python train.py --model="image VAE" --dataset="numbers of one to four digits printed on busy colour backdrops" --train_examples=73750 --image_size=32 --crop_scale_min=1 --horizontal_flip=false --bottleneck="kl" --downsampling_factor=4 --encoder_arch="mlp_mixer" --encoder_norm="layernorm" --encoder_norm_position="pre" --encoder_activation="relu" --encoder_mlp_ratio=3 --encoder_parallel_block=false --encoder_dropout=0.05 --encoder_inner_norm=false --encoder_drop_path=0.15 --encoder_patch_size=[4, 4] --encoder_conv_stem=false --encoder_layers=8 --encoder_width=192 --loss="l1" --latent_channels=16 --decoder_norm="instancenorm" --decoder_activation="silu" --decoder_widths=[48, 48, 96] --decoder_blocks_per_level=2 --decoder_block="basic" --decoder_attention=false --decoder_upsampling="transposed_conv" --kl_weight=0.01 --init="kaiming_normal" --residual_init="none" --optimizer="adamw" --learning_rate=0.0026 --beta1=0.85 --beta2=0.99 --eps=1e-06 --max_grad_norm=1.0 --ema_decay=0.995 --max_steps=24000 --batch_size=256 --epochs=83.3 --lr_schedule="cosine" --final_lr_fraction=0.05 --warmup_steps=720 --weight_decay=0.05
Rows from block 0 of the decoder of a small image VAE, named by matrix and row number. Rows with one number belong to one channel. Each number is 50 + 10 x the weight over its row's rms, rounded and kept within 0 to 99. All counts start at 0. After the name is the row's rms in percent of the matrix's.
Before each channel's rows are labels from the 100 images, of 14848, where the channel reaches its highest value: "responds to" is what is common among them. Only what is clearly more common there than usual is listed. The data: numbers of one to four digits printed on busy colour backdrops. In brackets: how many of the 100.
# convs0: first 3x3 conv (decoder.mid.0.convs.0.weight, 96x96x3x3, each kernel summed), inputs 0-95
# convs1: second 3x3 conv (decoder.mid.0.convs.1.weight, 96x96x3x3, transposed, each kernel summed), outputs 0-95

responds to: black ink (40)
convs0.18 090:54 35 56 30 46 54 64 70 44 48 59 69 43 58 68 41 44 57 43 54 50 53 43 47 48 44 38 58 54 32 57 52 35 47 43 63 49 54 42 58 36 41 53 48 38 37 52 50 49 26 52 53 60 58 53 49 49 41 51 43 44 51 58 45 44 53 48 39 18 50 54 39 48 46 51 45 46 40 31 33 47 56 32 40 36 71 35 55 47 39 55 61 58 62 36 59
convs1.18 088:56 51 59 69 49 44 48 35 63 50 60 46 45 58 46 56 46 48 57 43 52 48 46 38 31 65 43 42 46 67 49 53 50 51 67 44 43 57 35 63 57 42 43 45 60 53 73 45 44 54 33 61 48 60 61 43 50 53 44 66 59 34 37 43 53 27 52 49 63 47 33 57 35 70 46 69 56 59 58 65 37 65 60 53 58 47 62 48 48 40 54 40 31 49 56 44

responds to: length: one (51); red ink (25)
convs0.88 096:70 59 53 46 55 41 44 31 44 44 53 46 50 58 41 46 52 43 41 47 51 52 54 52 66 52 48 57 42 53 51 56 52 36 46 56 50 55 49 54 38 51 42 37 50 74 46 47 49 66 56 47 38 39 61 58 63 57 57 54 52 59 51 29 48 50 51 62 52 67 46 50 56 50 46 65 51 31 27 50 58 63 56 47 72 61 53 58 61 59 14 54 66 29 54 54
convs1.88 072:43 43 71 60 43 64 57 42 55 55 42 58 54 52 32 48 41 42 43 58 53 45 53 37 67 46 64 55 41 52 33 47 52 50 39 48 20 21 51 56 36 63 46 58 38 50 42 59 43 41 60 36 50 59 34 44 56 44 50 58 62 37 52 47 65 35 47 45 43 35 63 54 48 40 56 40 57 69 44 51 50 56 40 52 55 54 64 48 49 43 26 50 54 43 57 46

responds to: brown ink (28)
convs0.33 084:54 53 46 56 57 58 53 45 59 49 47 59 43 41 42 67 64 59 41 58 50 56 53 57 67 47 42 45 68 52 43 41 43 59 43 41 39 62 56 48 60 53 45 55 28 53 53 53 40 45 55 38 28 52 43 38 47 42 50 57 73 33 28 58 45 49 53 59 18 65 44 54 65 53 44 50 45 47 45 35 51 51 45 39 45 56 42 72 44 71 53 44 37 49 41 66
convs1.33 083:54 65 60 43 44 55 46 47 43 45 55 53 56 42 57 59 52 55 65 44 39 40 48 31 38 61 47 40 44 72 50 60 60 47 29 40 38 46 56 59 36 59 38 53 58 47 52 49 44 51 47 43 44 59 49 40 45 60 55 55 45 35 49 45 60 49 50 42 68 30 67 52 46 78 49 59 60 56 52 52 45 57 58 49 61 43 65 43 67 59 44 34 45 56 74 26

responds to: length: one (67)
convs0.67 105:62 38 68 61 45 59 62 60 45 46 41 61 42 54 48 65 53 64 62 59 53 50 52 47 41 48 35 49 58 52 49 51 45 59 38 48 54 47 29 37 32 55 47 34 36 53 60 56 42 35 45 56 28 46 38 43 58 51 49 45 43 48 63 41 30 43 64 66 57 51 34 54 56 32 52 78 37 45 58 51 66 49 41 47 60 51 34 52 54 37 56 37 42 46 47 43
convs1.67 092:61 55 52 76 44 47 53 52 58 53 60 52 39 29 36 61 48 52 49 46 57 51 50 64 39 48 46 53 44 70 42 50 50 51 60 42 33 39 53 59 47 20 45 44 56 57 58 53 42 59 33 50 47 52 51 42 44 52 50 47 78 44 39 34 48 43 52 46 59 54 58 55 40 69 48 78 40 68 60 52 39 48 64 53 53 50 44 45 43 38 47 53 35 52 65 57

responds to: on a plate (90)
convs0.17 095:33 54 54 59 50 35 47 50 52 51 48 43 35 52 47 54 56 40 39 52 67 42 55 46 34 28 36 44 45 60 56 41 45 59 35 56 43 48 26 40 43 54 45 60 39 55 65 42 38 26 62 52 35 43 40 29 39 55 35 42 39 54 50 40 44 40 54 70 61 53 45 57 47 48 56 43 62 44 36 67 44 47 52 40 50 42 39 48 41 38 50 35 39 36 43 44
convs1.17 095:53 47 58 45 50 54 35 35 52 45 43 36 53 66 73 46 52 61 43 62 60 59 53 33 58 53 55 46 58 37 46 39 59 37 53 58 47 61 41 38 75 48 37 43 57 45 46 46 68 53 40 51 51 29 27 54 39 35 43 53 58 47 54 44 39 58 42 50 63 49 63 53 46 52 45 54 39 50 38 47 52 42 56 36 60 37 48 52 36 59 71 47 58 37 24 48

responds to: length: one (57); yellow ink (37)
convs0.14 085:59 59 49 51 45 40 71 72 49 50 46 46 51 39 69 57 51 60 44 55 47 68 43 54 67 53 55 58 33 44 53 53 49 58 53 44 49 41 42 28 45 54 46 46 55 59 53 35 64 45 54 67 64 55 38 59 56 54 37 47 72 39 51 62 55 75 56 41 40 41 46 36 53 54 50 42 42 63 65 49 62 45 45 62 51 34 70 64 52 52 63 34 50 43 41 58
convs1.14 095:60 53 56 63 48 54 17 62 55 29 64 57 58 64 52 54 44 45 54 63 52 46 62 56 53 62 50 49 45 33 47 67 58 47 57 51 36 48 42 41 46 47 48 55 50 60 47 50 41 55 45 51 40 57 43 43 37 50 38 50 53 41 32 67 76 23 50 54 61 41 59 47 45 40 39 55 55 33 53 44 45 53 33 34 58 48 53 54 44 48 58 70 61 50 47 62

responds to: brown ink (31)
convs0.54 103:44 59 44 49 60 64 57 47 53 43 56 35 42 58 37 49 56 49 49 47 55 45 42 57 42 43 74 62 48 49 70 60 38 70 45 42 49 61 77 59 63 53 53 46 40 47 67 66 41 39 41 64 48 42 61 54 44 51 41 36 62 59 36 38 46 32 65 44 48 65 66 40 48 56 40 46 63 63 46 56 45 46 63 54 43 55 45 49 47 54 59 64 38 57 68 57
convs1.54 078:55 32 61 36 46 34 33 38 38 66 43 47 66 58 66 50 53 41 52 64 55 57 58 45 59 53 70 41 63 30 35 52 41 47 35 55 55 47 50 43 66 57 39 35 53 39 57 54 59 36 52 56 53 57 73 59 39 63 65 56 36 43 54 63 55 59 41 33 45 53 67 52 56 41 42 42 48 52 49 48 46 36 43 51 54 57 68 54 57 46 43 57 58 40 42 46

responds to: teal ink (38); green ink (34)
convs0.46 103:45 52 50 57 62 53 43 60 39 39 52 51 49 49 51 59 56 43 40 54 51 49 51 53 37 40 42 53 50 54 47 29 29 71 43 57 45 39 57 69 46 48 39 39 34 37 67 50 28 54 53 45 28 39 53 29 66 48 47 51 42 63 46 54 52 36 52 45 36 75 65 46 56 61 54 53 42 58 37 48 46 60 37 39 43 61 60 55 44 46 60 64 53 30 49 52
convs1.46 085:54 38 49 20 47 57 51 46 41 45 59 63 46 47 47 50 48 46 54 34 50 43 60 38 57 53 53 55 56 35 49 47 39 52 40 55 66 46 38 39 46 56 51 49 56 53 57 54 59 45 57 57 40 27 27 61 43 54 55 64 42 51 32 62 45 64 48 31 55 43 35 52 50 33 24 46 37 51 44 38 48 49 42 36 63 52 35 48 63 41 42 49 59 43 52 74

responds to: length: one (66); red ink (57); purple ink (28)
convs0.30 112:54 40 47 55 44 36 43 40 40 53 48 41 39 59 48 53 32 44 39 57 58 57 42 54 38 42 62 44 40 39 52 34 26 41 34 48 58 43 31 50 48 60 45 52 59 49 53 50 60 40 49 54 61 57 54 50 36 57 57 42 31 51 44 46 38 48 34 62 57 56 67 45 58 31 54 32 52 38 20 70 56 58 46 49 42 47 39 43 46 36 48 66 55 52 68 47
convs1.30 091:68 59 67 59 53 30 45 34 56 67 57 40 49 46 49 49 35 42 52 49 66 44 49 32 31 57 35 39 49 51 51 46 44 61 62 52 31 54 60 49 51 44 50 44 50 51 69 49 39 57 47 51 50 64 56 46 59 28 31 51 57 36 53 39 51 33 56 42 47 66 56 42 51 66 49 60 45 48 62 62 32 53 50 63 42 51 67 52 46 39 63 59 62 44 37 44

responds to: pink ink (37); red ink (25)
convs0.38 100:44 54 57 38 51 56 71 57 45 51 56 48 54 54 43 58 61 48 37 58 29 26 63 54 64 42 54 47 53 41 51 44 41 51 38 56 44 62 56 49 45 31 45 46 42 35 49 59 48 54 49 54 65 61 43 36 57 44 52 39 44 36 27 51 48 38 51 39 47 28 37 51 52 50 43 42 52 44 65 38 49 46 51 25 29 43 41 51 43 38 24 48 47 56 62 46
convs1.38 085:56 54 58 34 52 32 48 57 56 83 38 46 60 43 71 56 51 42 60 61 58 48 54 51 44 47 36 52 36 38 54 50 50 43 52 52 24 39 61 42 39 44 50 54 44 62 51 45 56 53 39 48 45 69 57 57 66 39 55 60 53 42 48 53 55 47 55 32 56 54 53 43 49 53 56 45 50 53 57 61 36 54 44 77 45 47 61 54 44 34 58 58 54 63 24 37

responds to: black ink (39)
convs0.35 089:48 34 62 45 56 64 70 58 52 54 44 45 40 62 75 55 42 50 39 55 64 46 42 42 39 44 46 32 48 45 64 49 59 67 54 55 41 42 33 45 50 31 50 53 53 50 45 39 54 51 72 30 50 55 52 44 63 52 43 44 55 57 57 38 59 44 41 48 58 59 57 62 48 45 50 66 47 57 53 72 44 28 49 57 46 49 51 47 50 52 75 43 72 52 37 42
convs1.35 095:34 63 39 72 53 60 59 64 44 39 50 48 46 44 46 49 60 49 60 42 49 50 57 44 50 46 69 64 42 54 51 41 48 41 31 51 57 54 44 60 42 69 48 45 50 56 32 59 52 44 56 51 64 39 44 50 47 62 45 47 38 57 56 39 33 75 46 60 46 46 32 47 35 52 58 37 49 42 39 45 67 48 45 38 57 63 41 45 52 50 20 43 38 56 70 51

responds to: black ink (27)
convs0.71 090:45 31 61 58 47 60 39 49 45 33 60 40 42 38 56 43 47 54 46 48 65 54 54 35 66 56 38 52 58 59 54 47 40 52 63 67 47 38 39 62 48 59 23 59 61 30 53 55 52 35 49 63 57 38 39 40 52 56 62 46 45 56 32 41 46 54 36 48 61 58 22 62 45 51 54 48 44 49 56 50 51 41 44 59 53 43 63 51 51 51 65 63 61 35 35 59
convs1.71 098:55 44 41 65 64 52 57 58 50 59 57 47 44 39 46 57 40 55 47 46 65 64 48 58 61 47 50 74 45 49 63 48 54 51 67 36 47 38 47 56 52 33 58 43 36 77 52 52 46 60 48 58 46 54 44 40 40 47 42 59 67 49 48 55 51 50 41 56 38 50 56 62 38 49 50 68 49 47 55 43 28 52 26 49 38 58 47 50 21 44 37 55 53 43 47 73

responds to: green ink (28); teal ink (28)
convs0.78 108:44 11 23 44 50 32 48 47 55 43 48 49 48 61 57 47 49 53 37 50 57 61 47 33 54 55 71 50 48 45 41 62 42 47 45 65 33 45 50 41 37 54 48 68 46 39 52 36 42 57 52 36 46 39 62 32 43 38 38 35 46 56 48 50 45 35 61 38 37 49 44 59 48 44 45 44 44 56 55 46 58 55 24 49 37 46 55 47 54 49 36 47 48 47 45 49
convs1.78 082:53 51 34 58 49 56 50 38 58 38 50 47 44 40 33 51 44 57 40 48 59 46 44 66 49 57 53 58 58 39 52 43 58 63 62 54 50 48 40 70 59 33 51 41 41 40 39 52 33 48 36 34 69 45 42 42 52 62 38 37 54 60 45 35 28 43 46 47 33 64 78 53 56 53 50 49 52 56 64 55 44 44 38 49 46 54 29 53 47 29 54 65 52 54 40 62

responds to: green ink (29)
convs0.50 095:52 71 37 38 52 70 56 49 53 47 55 51 37 48 69 39 74 53 64 49 32 48 36 50 45 40 39 33 44 52 44 56 73 53 56 35 46 62 59 45 55 66 44 38 52 51 51 54 50 35 48 50 44 44 54 47 41 44 42 35 62 56 51 42 41 53 39 32 29 43 45 41 37 55 49 75 41 50 58 35 43 52 44 45 55 48 36 47 56 63 50 50 46 51 33 39
convs1.50 071:61 63 60 39 41 79 35 55 53 42 60 69 56 53 65 47 50 43 43 49 49 44 61 43 70 44 42 58 46 44 45 46 53 59 59 48 39 56 43 61 37 48 69 53 51 50 46 53 47 60 48 39 54 45 40 44 58 61 62 58 33 38 57 75 53 33 39 60 71 29 46 60 46 47 38 48 58 51 47 49 53 52 56 26 55 59 50 52 47 62 51 57 64 48 57 64

responds to: pink ink (30)
convs0.2 130:54 46 57 42 50 73 42 61 56 42 58 51 49 50 45 37 52 56 57 44 59 65 54 47 41 62 53 38 66 47 44 39 55 55 61 62 68 34 34 58 51 59 54 64 52 58 53 54 53 56 54 60 36 58 35 59 61 55 38 58 54 56 62 31 69 45 52 53 47 66 50 50 37 49 47 68 53 73 42 53 52 30 55 64 74 57 51 45 41 44 34 55 57 50 60 69
convs1.2 092:56 53 62 36 59 38 66 36 52 68 37 60 58 52 75 57 46 37 54 53 67 54 54 64 40 58 41 39 31 52 40 52 58 56 51 47 40 53 63 40 35 62 57 48 47 60 57 50 49 55 44 46 54 56 61 43 49 30 61 73 49 40 45 46 56 43 51 57 42 53 58 54 47 63 65 59 36 59 60 66 53 56 53 59 52 47 61 49 61 52 41 43 50 53 29 24

responds to: length: one (59)
convs0.21 107:54 61 40 69 52 41 42 50 67 28 57 67 42 55 49 48 60 44 66 56 34 39 74 56 57 50 56 61 63 50 45 60 61 60 68 36 50 63 59 57 61 46 60 51 49 47 44 62 49 56 43 47 39 50 53 54 54 58 73 48 54 37 59 40 62 48 52 53 51 47 64 53 55 71 50 61 42 32 42 52 42 37 58 65 43 63 56 28 46 56 55 45 37 52 55 59
convs1.21 103:48 55 46 44 45 42 69 24 53 79 23 43 62 40 53 54 50 51 54 48 39 67 48 56 55 56 59 42 46 52 53 48 53 36 34 45 49 53 69 37 38 53 47 53 51 65 42 47 61 42 54 60 48 35 54 51 50 51 45 61 58 59 64 40 44 72 47 59 40 61 53 54 54 46 68 52 55 60 55 52 64 47 44 41 53 26 37 49 57 60 57 44 38 41 33 43

responds to: black ink (41)
convs0.44 096:47 52 55 56 52 28 43 44 55 41 32 51 48 67 38 60 52 41 58 41 51 62 60 45 57 40 51 50 47 56 55 56 40 48 38 48 64 57 52 45 51 33 54 60 36 44 47 60 63 30 49 57 60 64 59 61 57 66 35 55 49 59 44 33 34 55 47 58 66 68 43 54 53 40 47 67 78 43 31 60 49 42 52 67 58 54 54 45 45 44 58 50 40 41 67 36
convs1.44 075:64 51 50 47 49 44 53 20 43 88 43 52 51 48 70 51 46 53 54 40 57 68 45 36 55 45 39 59 51 57 49 63 49 53 50 45 50 57 60 37 56 47 45 42 59 66 52 49 57 56 42 59 35 55 52 56 42 29 59 55 48 39 57 47 49 50 50 52 45 64 23 51 43 51 63 52 63 32 58 56 35 58 48 50 52 62 61 42 64 65 50 36 42 43 54 52

responds to: blue ink (26)
convs0.20 082:54 50 48 44 50 62 69 63 54 40 44 46 42 55 54 63 44 57 49 43 55 56 47 53 26 55 52 53 45 49 26 59 46 47 50 38 54 53 37 58 34 50 45 47 39 46 58 54 43 41 28 54 52 31 37 33 39 42 33 49 45 39 35 61 37 42 44 49 39 61 35 55 53 29 55 53 38 46 60 69 40 55 55 35 54 43 49 38 61 40 32 30 41 55 46 40
convs1.20 097:71 46 40 54 40 42 52 48 49 53 55 66 41 37 39 51 48 58 42 48 41 65 36 55 49 37 47 48 51 39 41 59 42 61 49 43 42 45 41 45 75 25 43 47 47 45 54 43 46 51 50 46 50 48 62 53 58 36 59 35 70 66 61 46 51 31 53 53 59 65 62 49 46 49 56 68 41 57 51 29 57 46 49 50 46 42 41 52 52 47 46 68 42 54 54 85

responds to: length: one (79); yellow ink (45); last digit: 7 (25)
convs0.75 106:51 35 30 62 44 34 46 31 42 43 32 46 54 46 41 52 53 49 38 41 39 53 54 43 55 47 43 38 36 72 58 56 48 65 59 57 44 40 59 48 44 52 40 62 52 45 27 25 51 59 52 47 42 48 42 47 52 49 42 68 54 43 54 56 58 46 47 38 41 49 46 45 47 48 35 55 45 53 46 43 66 45 47 62 39 39 54 48 45 75 51 41 49 49 25 74
convs1.75 081:46 33 56 37 51 60 34 56 50 43 41 51 69 59 57 51 50 45 48 68 52 50 52 49 59 52 67 41 58 27 51 60 50 49 47 68 50 44 30 60 49 56 51 42 39 36 47 49 49 42 50 37 61 49 59 54 52 61 45 51 33 48 62 66 49 53 31 49 28 44 75 54 58 29 34 36 38 51 52 32 50 38 33 46 52 52 50 60 52 43 61 54 64 52 43 48

responds to: on a plate (95)
convs0.26 100:37 66 54 29 49 47 33 34 35 54 40 49 54 45 55 51 55 40 55 66 47 36 56 38 62 42 51 46 51 54 37 44 34 37 42 51 39 49 36 41 39 47 36 60 27 50 46 63 42 44 44 36 42 51 43 36 32 41 40 45 49 39 47 32 37 46 68 49 47 52 38 55 38 40 55 55 66 45 49 54 42 45 46 45 43 40 45 50 36 41 28 43 35 39 48 41
convs1.26 126:57 52 39 57 48 47 53 24 54 34 58 43 57 53 63 45 54 58 56 47 52 61 47 41 46 48 49 47 50 56 68 68 62 47 54 54 58 52 53 52 15 55 42 49 31 61 46 48 44 45 53 57 52 54 61 52 80 61 40 44 41 62 49 50 31 63 46 47 78 57 64 50 57 47 43 44 69 35 46 51 36 51 63 45 42 54 49 48 56 61 39 53 56 50 38 51

responds to: on a plate (66); teal ink (39)
convs0.83 098:67 50 38 38 48 36 45 48 48 28 48 33 43 53 42 62 57 42 28 48 34 40 53 40 50 27 36 33 43 54 65 44 44 45 48 44 46 62 44 45 51 49 45 45 53 39 46 38 56 55 37 50 59 44 39 37 60 43 39 46 67 43 50 66 29 39 49 50 37 57 43 57 42 57 34 46 60 58 28 35 51 50 53 52 46 49 46 54 33 50 51 39 46 46 28 43
convs1.83 072:41 45 50 35 38 55 53 71 44 56 31 61 49 39 54 61 58 41 65 58 41 52 46 66 57 58 52 49 44 41 40 22 60 49 49 59 70 49 68 56 64 40 44 54 45 56 51 52 50 47 66 49 52 41 59 55 52 55 52 57 32 59 47 53 44 53 56 54 58 48 50 51 57 52 31 47 40 60 46 45 71 44 54 48 52 24 42 42 42 51 29 40 51 49 38 76

responds to: blue ink (65)
convs0.69 103:38 48 54 55 21 61 30 47 50 46 48 55 71 45 56 52 45 44 39 50 47 61 42 37 57 45 33 43 35 47 49 39 61 53 60 48 40 50 54 51 53 56 62 50 54 44 25 46 51 55 62 32 41 58 55 43 51 63 62 39 41 45 57 66 47 71 41 44 31 48 42 56 48 63 41 50 39 50 43 55 43 64 35 33 32 56 49 40 44 59 57 36 57 33 52 46
convs1.69 086:57 57 43 33 27 35 63 46 45 55 41 51 35 45 45 45 64 54 46 51 39 54 45 43 56 50 48 42 55 41 50 55 58 43 33 49 53 50 61 32 34 46 38 53 50 58 39 47 53 49 58 51 49 40 47 54 68 35 65 44 49 67 47 11 50 50 52 53 50 52 51 53 35 61 68 59 38 52 50 46 66 35 51 51 56 16 40 47 50 49 54 47 43 47 46 49

responds to: length: one (57); blue ink (50)
convs0.23 114:66 56 55 44 54 73 60 54 53 43 67 29 56 44 52 60 43 47 48 54 46 51 53 54 39 59 53 49 45 40 47 37 50 55 57 32 55 46 41 49 50 45 70 61 58 55 39 38 55 61 50 44 49 64 45 62 52 50 09 49 44 37 62 68 60 54 57 55 55 43 60 35 55 49 40 50 54 70 46 52 48 47 68 54 45 43 55 52 46 42 38 58 67 54 35 68
convs1.23 079:41 47 41 41 52 44 31 76 50 40 47 41 66 55 54 48 47 43 51 55 41 41 58 69 41 75 56 29 56 56 27 46 58 41 24 51 54 32 54 53 51 62 43 47 46 47 58 55 45 45 53 50 46 62 52 53 46 42 48 49 58 54 40 49 73 37 54 48 42 67 65 56 54 49 71 46 49 44 47 56 55 52 45 65 65 52 53 45 56 29 60 43 49 53 47 34

responds to: on a plate (80)
convs0.51 105:46 49 44 44 53 50 16 52 45 56 32 37 42 48 51 56 49 30 40 51 43 49 55 44 40 36 67 47 33 51 43 45 45 49 43 59 32 40 39 63 61 45 45 49 51 46 50 51 28 48 55 30 40 24 52 36 41 35 57 41 41 55 44 49 39 41 50 41 44 44 46 59 57 43 56 50 45 48 43 56 43 61 38 44 43 44 38 53 25 46 34 49 32 50 45 42
convs1.51 145:58 48 54 74 52 44 61 33 46 37 68 46 57 54 52 46 58 57 44 50 50 45 52 47 69 53 51 44 55 58 71 70 64 42 52 52 58 48 38 56 13 65 43 48 40 54 57 50 42 47 37 53 53 48 61 52 48 53 47 34 48 54 48 58 52 53 49 61 77 46 22 52 53 46 62 45 67 39 46 55 47 49 69 40 58 50 57 49 50 61 49 40 49 40 47 46

responds to: blue ink (52)
convs0.49 087:39 48 64 51 56 34 50 51 55 50 49 37 62 51 63 46 28 36 48 47 43 46 54 43 38 53 58 59 50 43 34 73 53 41 44 44 39 54 48 27 53 40 54 48 32 66 52 57 36 31 43 51 62 56 41 33 44 39 56 37 47 55 45 56 43 48 40 48 45 41 26 46 38 53 34 51 42 37 52 49 49 34 35 31 35 40 41 44 62 58 45 43 41 49 54 41
convs1.49 078:40 53 48 38 42 58 46 61 47 40 46 39 64 58 39 56 60 53 42 61 48 53 45 55 54 37 65 69 53 78 34 46 58 42 51 50 68 43 41 39 35 51 47 46 43 39 46 45 52 50 56 62 65 53 45 64 62 67 73 45 48 53 55 53 42 73 53 46 60 55 64 48 44 64 39 47 48 45 44 52 54 35 35 70 36 37 61 59 36 51 50 44 48 50 67 43

responds to: teal ink (27)
convs0.45 087:33 58 37 43 33 72 61 47 56 69 52 67 58 57 37 45 56 55 40 44 41 46 44 29 61 35 45 56 53 38 53 63 40 38 52 50 60 59 45 34 36 50 36 55 52 56 41 42 56 54 48 30 54 45 55 52 49 45 33 56 54 43 41 53 45 32 52 24 32 50 50 44 46 50 40 39 61 31 51 38 50 64 43 37 60 54 51 56 53 58 41 33 49 61 54 44
convs1.45 079:41 42 41 29 46 46 49 61 52 58 42 56 46 26 44 57 50 45 56 58 48 48 42 80 58 41 55 54 46 49 41 46 58 48 35 43 43 32 60 43 42 41 45 49 57 53 44 48 47 38 46 65 46 52 48 49 55 62 55 45 68 60 50 60 59 74 55 70 67 62 58 49 45 51 51 60 62 53 45 39 49 42 55 49 54 38 30 34 48 55 61 70 30 48 35 62

responds to: green ink (26)
convs0.4 094:46 52 48 52 51 45 45 46 27 43 48 48 38 43 48 54 48 41 42 53 66 51 45 46 43 33 44 42 32 51 41 54 61 43 48 46 60 67 61 49 38 47 54 34 39 38 48 50 44 55 44 52 51 60 66 24 47 41 56 44 58 57 38 59 23 48 61 52 51 56 19 53 57 43 43 38 52 35 48 47 40 52 50 54 31 66 24 39 43 51 65 49 53 44 43 44
convs1.4 102:56 52 63 50 41 64 24 44 61 27 60 42 58 54 53 54 59 47 51 57 39 42 51 48 39 50 60 51 53 44 60 55 54 43 47 59 38 52 34 54 48 58 35 57 55 48 60 51 41 49 52 42 46 63 53 44 52 79 40 42 44 25 44 50 62 38 43 40 64 25 56 49 50 62 25 58 69 48 57 53 49 55 52 36 55 51 65 54 51 49 55 60 53 42 69 42

responds to: on a plate (92)
convs0.39 096:45 52 46 55 47 51 47 14 44 46 24 33 60 37 40 44 33 47 52 50 44 58 54 46 45 55 62 51 62 52 44 49 40 44 47 56 46 30 34 41 40 59 31 61 41 41 41 57 43 44 48 39 53 44 31 42 45 40 29 49 40 50 56 38 42 35 44 47 48 49 25 59 48 39 47 59 42 58 43 59 60 59 48 43 48 44 55 58 32 58 43 42 43 42 53 61
convs1.39 095:54 44 54 54 47 46 45 43 49 59 39 29 55 52 75 47 57 49 57 61 55 51 55 37 52 53 61 47 60 27 43 44 54 21 44 60 42 65 61 41 59 44 53 47 62 49 50 52 66 42 45 50 48 52 38 48 40 30 47 60 49 37 63 49 38 62 54 54 63 52 53 54 48 46 44 37 41 39 46 63 42 45 53 47 56 46 64 57 38 54 69 20 61 52 31 38

responds to: black ink (29)
convs0.3 104:41 45 59 50 64 43 56 62 55 43 59 43 55 43 44 49 53 67 64 60 39 62 43 40 42 57 42 49 55 41 64 58 31 65 61 45 64 31 56 63 45 47 54 51 45 51 64 48 59 38 56 57 72 54 64 67 62 52 48 38 58 73 59 33 50 48 62 42 46 50 64 44 59 57 53 56 58 45 50 48 54 45 49 59 61 42 53 74 46 44 75 62 34 48 56 55
convs1.3 113:36 61 47 63 55 58 56 63 52 50 66 44 31 51 61 42 41 49 54 40 67 46 52 34 70 52 56 65 47 58 62 41 50 47 57 43 66 70 54 51 40 63 60 48 55 51 57 62 45 41 55 58 47 43 48 48 37 61 46 53 37 39 50 52 34 55 39 55 49 38 21 50 48 46 39 36 63 35 39 54 37 58 50 40 50 79 46 42 48 54 36 35 60 48 49 47

responds to: green ink (46)
convs0.6 085:41 47 39 51 34 34 61 35 46 58 42 58 51 53 64 45 30 45 44 45 47 62 55 66 53 57 41 42 39 58 52 40 66 61 55 52 54 65 48 50 58 44 45 47 59 47 30 38 49 39 54 55 56 49 49 71 51 48 60 42 47 51 55 41 62 47 26 63 68 48 66 51 51 35 40 30 30 31 45 54 58 42 45 49 48 49 54 48 53 54 50 19 58 52 41 42
convs1.6 093:57 54 48 65 55 56 52 50 51 49 44 51 61 39 58 61 53 65 49 48 56 59 60 59 70 42 48 64 44 39 60 38 50 36 50 42 46 63 66 50 37 42 35 51 52 80 29 56 56 60 30 52 56 51 50 48 42 57 53 56 62 52 44 66 52 51 50 64 45 58 34 54 46 54 55 57 68 58 65 46 40 54 26 49 55 74 29 45 52 50 60 53 46 54 64 53

responds to: teal ink (25)
convs0.15 095:46 64 43 39 37 60 46 59 59 44 56 49 50 30 60 47 66 50 44 51 48 47 52 36 64 51 33 44 47 42 36 41 43 60 56 54 54 59 52 66 49 52 42 53 55 48 42 53 57 42 40 42 33 39 69 53 61 45 09 56 47 50 63 53 50 38 40 61 44 59 43 41 59 52 49 59 58 37 41 36 45 56 55 42 61 28 32 47 50 62 56 56 63 55 39 46
convs1.15 077:50 45 47 54 43 34 55 38 32 34 41 55 45 35 53 52 54 57 45 52 39 55 46 46 26 56 49 44 42 67 30 66 51 50 27 52 46 39 53 69 61 55 48 45 50 49 64 45 60 47 58 46 70 47 50 52 58 39 52 47 52 59 43 30 53 57 71 49 57 69 34 54 63 44 65 48 36 33 56 44 75 42 41 52 55 42 41 47 53 50 48 55 42 36 50 56